A small multi-label image tagger, trained from scratch: layers 6.
Rows from block 2 of a small multi-label image tagger, named by matrix and row number. Rows with one number belong to one neuron. Each number is 128 + 24 x the weight over its row's rms, rounded and kept within 0 to 255. All counts start at 0.
Before each neuron's rows are labels from the 100 images, of 14976, where the neuron reaches its largest size: "responds to" is what is common among them; "lies over" is the class under the peak. Only what is clearly more common there than usual is listed. The data: analogue clock faces. In brackets: how many of the 100.
# gate: MLP gate (model.blocks.2.mlp.gate.weight, 576x192), inputs 0-95
# fc1: MLP up (model.blocks.2.mlp.fc1.weight, 576x192), inputs 0-95
# fc2: MLP down (model.blocks.2.mlp.fc2.weight, 192x576, transposed), outputs 0-95

responds to: dots (100)
lies over: face (68)
gate.420 [122  88 122 142 112 155 137 141 150 124 130 152 140 173 143 136 144 105 130 182 146 125 178 141  99 119  95 132  95 128 129 146 124 120 133 182  88 133 102 132 135 105 159 142 157 144 117 123 147 125 150 170  84 155 116 120 114 147 178 131 142 167 142 161 127 131  94  87 133 130 109 174 113 128 118 157 129 136 118 110 105 127 123 148 124 130 124 128 118 127 156 169  92 141 151 116]
fc1.420 [157 110  96  89 126 162 131 131 133  75 122 154 132 163 114 116 140 124 144 177 162 127 162 138 109 153 120 104 102 121 120 133 126 106 134 165 125 131 108 133 140 137 162 147 120 145 100 119 109 135 149 126 101 125 108 122 124 157 170 157 137 153 111 177 117  94 111  85 163 126  83 172  67 153 116  90 126 110 147 114  90 137 129 107 123 121 157 105 131 120 129 129 110 145 147  56]
fc2.420 [105 126 111 147 140  86 142 139 111 133 146 104  94 127 142 144 124 163 142 109 141 147 133 102  76  99 141 130 151 117 114  96 153 106 106 126 107 130 172  94 143 112 128 113 134 150 150 109 146  99 119 125 128 129 142 126 112 113 105 128 158 128 190 136  94 118 146 161  96 177 136 125 108  96 100 152 153 114 147 134 142 104 167 104 102 118 134 104  78 162 176 128 125 125 115 102]

responds to: dark face (91); numerals (88)
lies over: face (68)
gate.111 [121 126 133 139 113  93 150 137 135 134 118 104 107 170 172 156 135 139  81 163 121 143  90  98  86 126 170 118 121 124 131 115 138 183 157 138 150 151 121 125 100 127 131 103 143 103  80 153 110 133 109 132 126  93 125 161 162  92 113 103 141 137 104 113 133  52 128 148 112  99 137 123 166  84 117 145 147 127 117 129 136 127 120 142 142 137 111 137  90 120 131 120 131 128 150 128]
fc1.111 [107 173 101 115 129 125 169  85 151 106 130 145 126  98 166 139 108 112 100 106  83 129 117  70 116 147 128 143 132 125 100 127  89 115 148 142 130 180 112 130  87 121 134 152 119 155 141 130 113 131 136 148 150 101 113 159  91 138 121 111 109 111 150  95 108 137 132 149 140 122 117 186 175 126 186 113  85 137 135 137 159 187 114  94  63 130 100  91 142 117 153 127 123  81 109 113]
fc2.111 [ 70 114 111 140 142 156 130 107 127 124 116 146 164 105 121 131 154 134 131 112 136 141 121 122 113 120 131 124 139 138 161 173 175 122 132 132 121 190 162 115 129 132 104 132 137  86  85 128 103 114 181 121  86 134 136 123  88 120 107 149 126 125 144 140 126 123 107 170 123 143 175 100 146 110 135 116 118  82  97 155 148  86  88 116  82 127 111  90 103 136 168 143 116 155 149 136]

responds to: numerals (100)
lies over: case (25)
gate.18 [117 123 156 163 127 136 125  99 111  88 121 150 118 127 145 151  92 134 100 143 139 133 131 140 114 149 131 160 145 110 103 125 172 176  55 123 102 164 151 118  75 143 113 110 134 148 101 136 126 110 156 149  93 138  91 135 120 170 133 171 126 106 154 144  90 127 118 144 120  94 141 113 137 137 113 124 113 115 152 143  90 120 141 122 109  59 143 107 141 162 173 120 160  95 140 133]
fc1.18 [ 96 171 115  94 127 139 135 163 141 135 135 111 146 102 111 120 142 130 118 129 166 120 108 130 139 139 122 122 129 186 114 141 117  98 184 163 157 111  76 114 171 139 125 153 138 108 154 150 174 149 125 160 154 144 170 131 150  99 142 149 144 127 107 136 158 132 146 111  97 119 117 122 145  94 140 108 102 136  92 116 149 143  91 148 146 153 116 145 117 114  91 127 113 164 126 127]
fc2.18 [ 59  34 127 144 133 137 130 148 110 134 109 101 131 127 158 164 122 119 114 134 159 122 124 124 104 139 129 146  85 119 148  75 110 122 123 155 110 156 165 131 121 175 134 140 148 114 137 117 143 146 126 107 107 141 105 109 159 133 127 120 161 104 153 101 117  94 139  79 145  83 136 151 125 124 143 124 116 121 155 164 121 154 155 140  88 109 136 121 177 135  97 107 127 161 103 154]

responds to: minute hand past 11 (31); minutes: 55 to 59 (31)
lies over: backdrop (85)
gate.520 [137 124 155 146 121 131 130 114 157 141 134 108 122  97 167 121 119 121 135 156 111 129 151 102  87 116 134 136  66 105 102  99 130  78 114 137 129 122 138 102 129 153 155 157 103 134  94 138 158  99 139 147  84 151  82 158 118 126 141 118 155 139 163  85 127 156 143 110 169 116 127 113 133 113 152 105  97 130 145 127 133 107 119 119  98  94 132 121 160 143  61  84  98 174 107 108]
fc1.520 [114 127  98  93 136 126 147 136 100 131 168 122 171 138  86 105 151 139 138  72 147 123  95 130 125 134 118  90 161 143 155 162 111 178 124 114 113 118 120 163 145  88  98 152 157 118 144 104  95 147 121 109 136 106 163 116 151 124 135 135 115 120 112 149 129 115 145 156 101 157 133 144 124 135  94 130 155 158 137 131  99 169 147 120 131 135 126 127 128 129 187 157 134  58 149 138]
fc2.520 [110 134 123 136 142 150 126 111 125 138 107 129 110  99 127 122 116 106 145 135 146 116 148  77 133 111 150 122 127 129 100 153 111 148 165 145 133 115 122  41 108 160 123  95 119 134 157 106 158 107 111 121 180 105  97 129 119 150 138 110 150 120 112 138  81 130 147 106 129 153 152 140 130 122 140 114 127  70 137 127  93 161 141 149 107 104 136 137  64 136 100 111 122 146 116 116]

responds to: dots (56); hour 7 (45); hour 8 (44)
lies over: case (26)
gate.219 [138 119 134 113 180 178 148 120 125 140 140 150 150 146 141 140 130 104 143 128 128 101 130 141 152 156 118 167 101 151 156  94 110 142 125 144 138 120 133  85 143  93 103 120 137 111 109 104 128 115 125 154 138 136 158 155 142 142 113 133 141 123 121 170 141 163 127 154 125 116 100 125 149 118 115 130 156 133 168 124 154 121 153 155 117 152 105 114 110 119 140 176 167 174 150 113]
fc1.219 [128 151 111 146 135  74  88 117 128 130 102 120 115 102 101 100  93 130 128 145 115 176 124 112 138 145 127 109 171  96 117 141 111 121 132 122 110 143 108 161 130 167 167 135 114 150 126 127 172 121 157 106 110  85  72  96 132 129 135 123 130 137 131 103 134  99 147 115 160 139 160 138 120 143 113 148 104 129  90 125 104 140 107 120 129 113  96 144 160 153 114 129  98  98 109 161]
fc2.219 [118  99 130 166 183 129 144  93 138 126 143 141  91 156 121 133 127  98 124 121 104 142 123 156  99 140 123 141  82 185 123  95 122 112 121 134 136 126 103 159 170 163  82 112 154  90 135 118  99 160 121 154 135 146  87 171  84 161 136  90 133 136 113 160 102 108 134 124 132  96 119 112  99 128 137 109 121 166 139 121 128 108 122 184 132 113 107 121  95 141 158 126 140 117 112 119]

responds to: numerals (57); hour 9 (40); hour 8 (30)
lies over: face (67)
gate.173 [136 102 142 172 126 164 134 101 107 124 118 122 134 122  98 100 128 125 171  64 165 111 165 157 121  98 108 124 124 124 107 131 110  83 148 111 147 124 134 113 109 127  69 157 142 157 124 100 150 159 112 122 128 118 109 131 150 140 123 148 114  72 133 125 165 153 105 158 149 105  94 151 160 134 116 128 117 137 149 127 105 144 141 124 121 149 139 143 140 120 118 136 136 183 105  88]
fc1.173 [177 113 121 126 129 129 134 129 135 109 123  81 139 126 108 132 134 140 110 123 138 159 141 132 105 120 114 117 123 159 111  99 161  84 132 107 149 194 155 128 108 147 108 128 145 158 129 118 109 126 106 116 116 101 127 172 112 146 117 108  87  97 120 134 136 118 116 118 171 134 107 116 133 159 132 112 151 114 162 134 111 134 143 125 121 128 143 171 137 136 110 168 147 141 159 128]
fc2.173 [113 145 114 115 161  86 120 145 138 106  86 137 190 139 105 129  86 142 123 180 116 151 161 116  95 128 129 113 143 118 148 118 131 148 120 128 141  84 135 147 174 149 158 121 161 139 132  72 114 122 110 112 118 125 142 126 126 117 136 128 105 136 109 138 149  64 130 112 101 160 139 157 129 111 144 130 163 136 114 113 159 104 108 135 127  87 152 151 113 106 125 112 137 142 146 147]

responds to: minute hand past 12 (55); minutes: 0 to 4 (55); hour 12 (40)
lies over: backdrop (78)
gate.107 [132 144  90 130 148 143  82 123 136 136 123 150 116 100 139 115 118 146 107 123  98 130 161 157 116 149 108 204 137 129 106 155 120 120 121 128 113 122  90 138 140 182 112 131  93 107 110 149 143 171 105 157 155 115 101 109 113 155 120 165  94 131 117 109 106 119 191  94  85 122 138 153 179 152 135 112 127  93 118  97  74 153 146 110 131 132 146 117 160 154  85 101 149 144 132  97]
fc1.107 [156 113 104 141 107 149 108 134 163 107 154 126 113  99  81  81 148 193 136 130 136 115 138 104 130 149 151 104 126 114 115 139 155 178 126 102 100  98 152  83 124 152 115 134 125 139 133 135 159 161 103 130 170 153 111 138 181 141 151 104 135 116 151 152 143 146 134 138  87  83 114 145 133 120 121 141 138 124 123 164 127 156 169 114 129 152 136 143 129 177  91  77 141 128 126 146]
fc2.107 [112 149 136 120 143 169 122 134  70 150 128 132 154 100 158 105 120 126 145 109 106 134 182 120 108 114 106 111 113 165 169 124 108 145 116 148 124 147 154 155 140 113 196 135 118 141  80 114 139 116  93 145 145 127 115  80 127  76 129  76  72 102 117 106 118 147 156 140 142 150 153 134 124 148 140 171 101 125 159  68 152 136 125 115 169 116 116 158 114  83 167 121 163 112 151 129]

responds to: dots (58); hour 8 (37); hour 9 (32)
lies over: face (68)
gate.49 [ 98 121 146 172 124 176 105 112 114 155 131 152 107 130 120 151 129 104 120 121 138 126  74 113  93 127 111  67 109 118  94 166 136 104  91 180 152 123 106 128 119 143  95 157 128 121 157 148 141 141 122  91 151 166 125  99 146 124 118  91  90 106  95 141 131 131 109 126 124  72 137 100 115 139 131 166  75 153 162 153 123 122 131 126 110 200 136 126 154 146  99 147 116 121  96 143]
fc1.49 [143 123 161 143 116 130 140 145 190 150  94 156 160 148 126 125  96 111 112 125 164 125  98 109 162 119 122 156 106  43 156 124 188 121 154 159 104  81 106 115 133 137 102 102 122 123 115 145 153 108 108 172 132 150  94 126  81 110 135 132  96  90 131 187 154  94 149  93 106 172 117 101 117 129  96 153  77 126 128 129  86 151  94 133 117 124 105 115 106 122 160 131 140 122 132 149]
fc2.49 [122 116 171 113 124 155 118 143 110 145 102 101 130 121 118 124 157 112 103 137 120 133 170 171  91 143  84 140 100 164 136 116  77 148 123 134  97 128 126 143 195 129 121 121 108 119 134 112 142 131 168 102 102 140 135 131 133 144 166  89 129 134 135 146 177 120 112 128 132 126 107 140 144  93 114 144 115 128 125 116 130 111 171 142 139 154 142 166 122 165 130 105 117 155 112 115]

responds to: four ticks (66)
lies over: case (27)
gate.526 [136 142 134 135 153 104 154 139 137 173 168 153 146 147 141  79 154  97 123 128 119 114 112 146 118 123 137 126  69 133 124 103 138 112 126  98 162 115 110 166 120 172 140 118 147 147 153  89 100 115 121  99 144 104 143 137 109  95 146 105 117 118 145 141 139 131 155 153  96 112 115  95 145 138 139 168 121  89 114 137 128  99  79  87 174 107 166 141 140 134  78 107 109 152 118 127]
fc1.526 [122 111 127 148 114 148 102 112  90 124 108 128 157 119 113 154 102 180 108 134 135 134 171 111 132 128  96 134 179 117 135 114 104 144 126 173  80 108 124 125 136 127 101 138 147  88 134 177 160 130 137 152  88 100 140 119 156 147 114 127 101 106 107 143 148 114 102  92 147 141 140 167  95 146  85 100 126 149 126 128 134 138 173 166 125 121 106 113 111 125 171 177 164 118 106 103]
fc2.526 [155  90 171 124 104 148 122 147 165  92 152  87 170 147 117 115 131 131 131  89 129 163 143  80 122 127 136  96 109 142 140 176  76 168 166 113 109 144 107 130  67 108 170 121 107 149 120 148 134 109 122 132 146 132 104 102 128 127 106 167 129 143 141 152  70 115 157 142 145 104 120 118 125 133 105 136 117 120  95 169 118 142 150 123 138  72 143 146 143 129 126 138 126 131 152 165]

responds to: four ticks (57)
lies over: case (25)
gate.516 [109 128 122 148 126 120 107 134 135 115 118 141  96 134 104  85 133 127  79  85 162 117 122 104 146 143 138 153 137 142 137 160 125 141 137 164 152 125 122 154 106 143 153 125 110 118 141  89 114 132 146 134 123 160 123 120 124  97  84 132 118  70 134 169 106 147 104 133 158 124 176 124 124  89 107 152  87 151 144 101 177 140  91 158 152  99 103 147  94 131  61 117 142 132 133 122]
fc1.516 [128 127 160 135 122 151 126  92 136 109 127 179 118 156 105 115 147 100  88  84 163 138  91 114 173 151 141 128 119 166 157 156  80 141 128 113 152  92 134 102 109 128 152 155 107 124 136 157  74 130 134 152 126 134  93 103 111 117 108 119 124 121 152 170 156 152 121 153 153 116  95 119 126 120  95 131 153 127 139 127 162 171 109 122 140 134 113 155 127 175 152 102 135 151 144 102]
fc2.516 [111 144 145 123 141  63  84 101 137 169 124 129 119 115 103 104  99 149 110 132 126 115 101 143 145 117 134 133 133 132 126 102 117 128 155 104 142 153 163 149 113  67 117 156 112  79 138 122 158 137 123 122 127 151 121 144 140 108 141 109 136 138 117 105 123 158 150 109 111 161 168 135 112 162 162 147 143 121 146 121 111 122 142 116 166 153  99 124 150 114 117 118 162 104  68  88]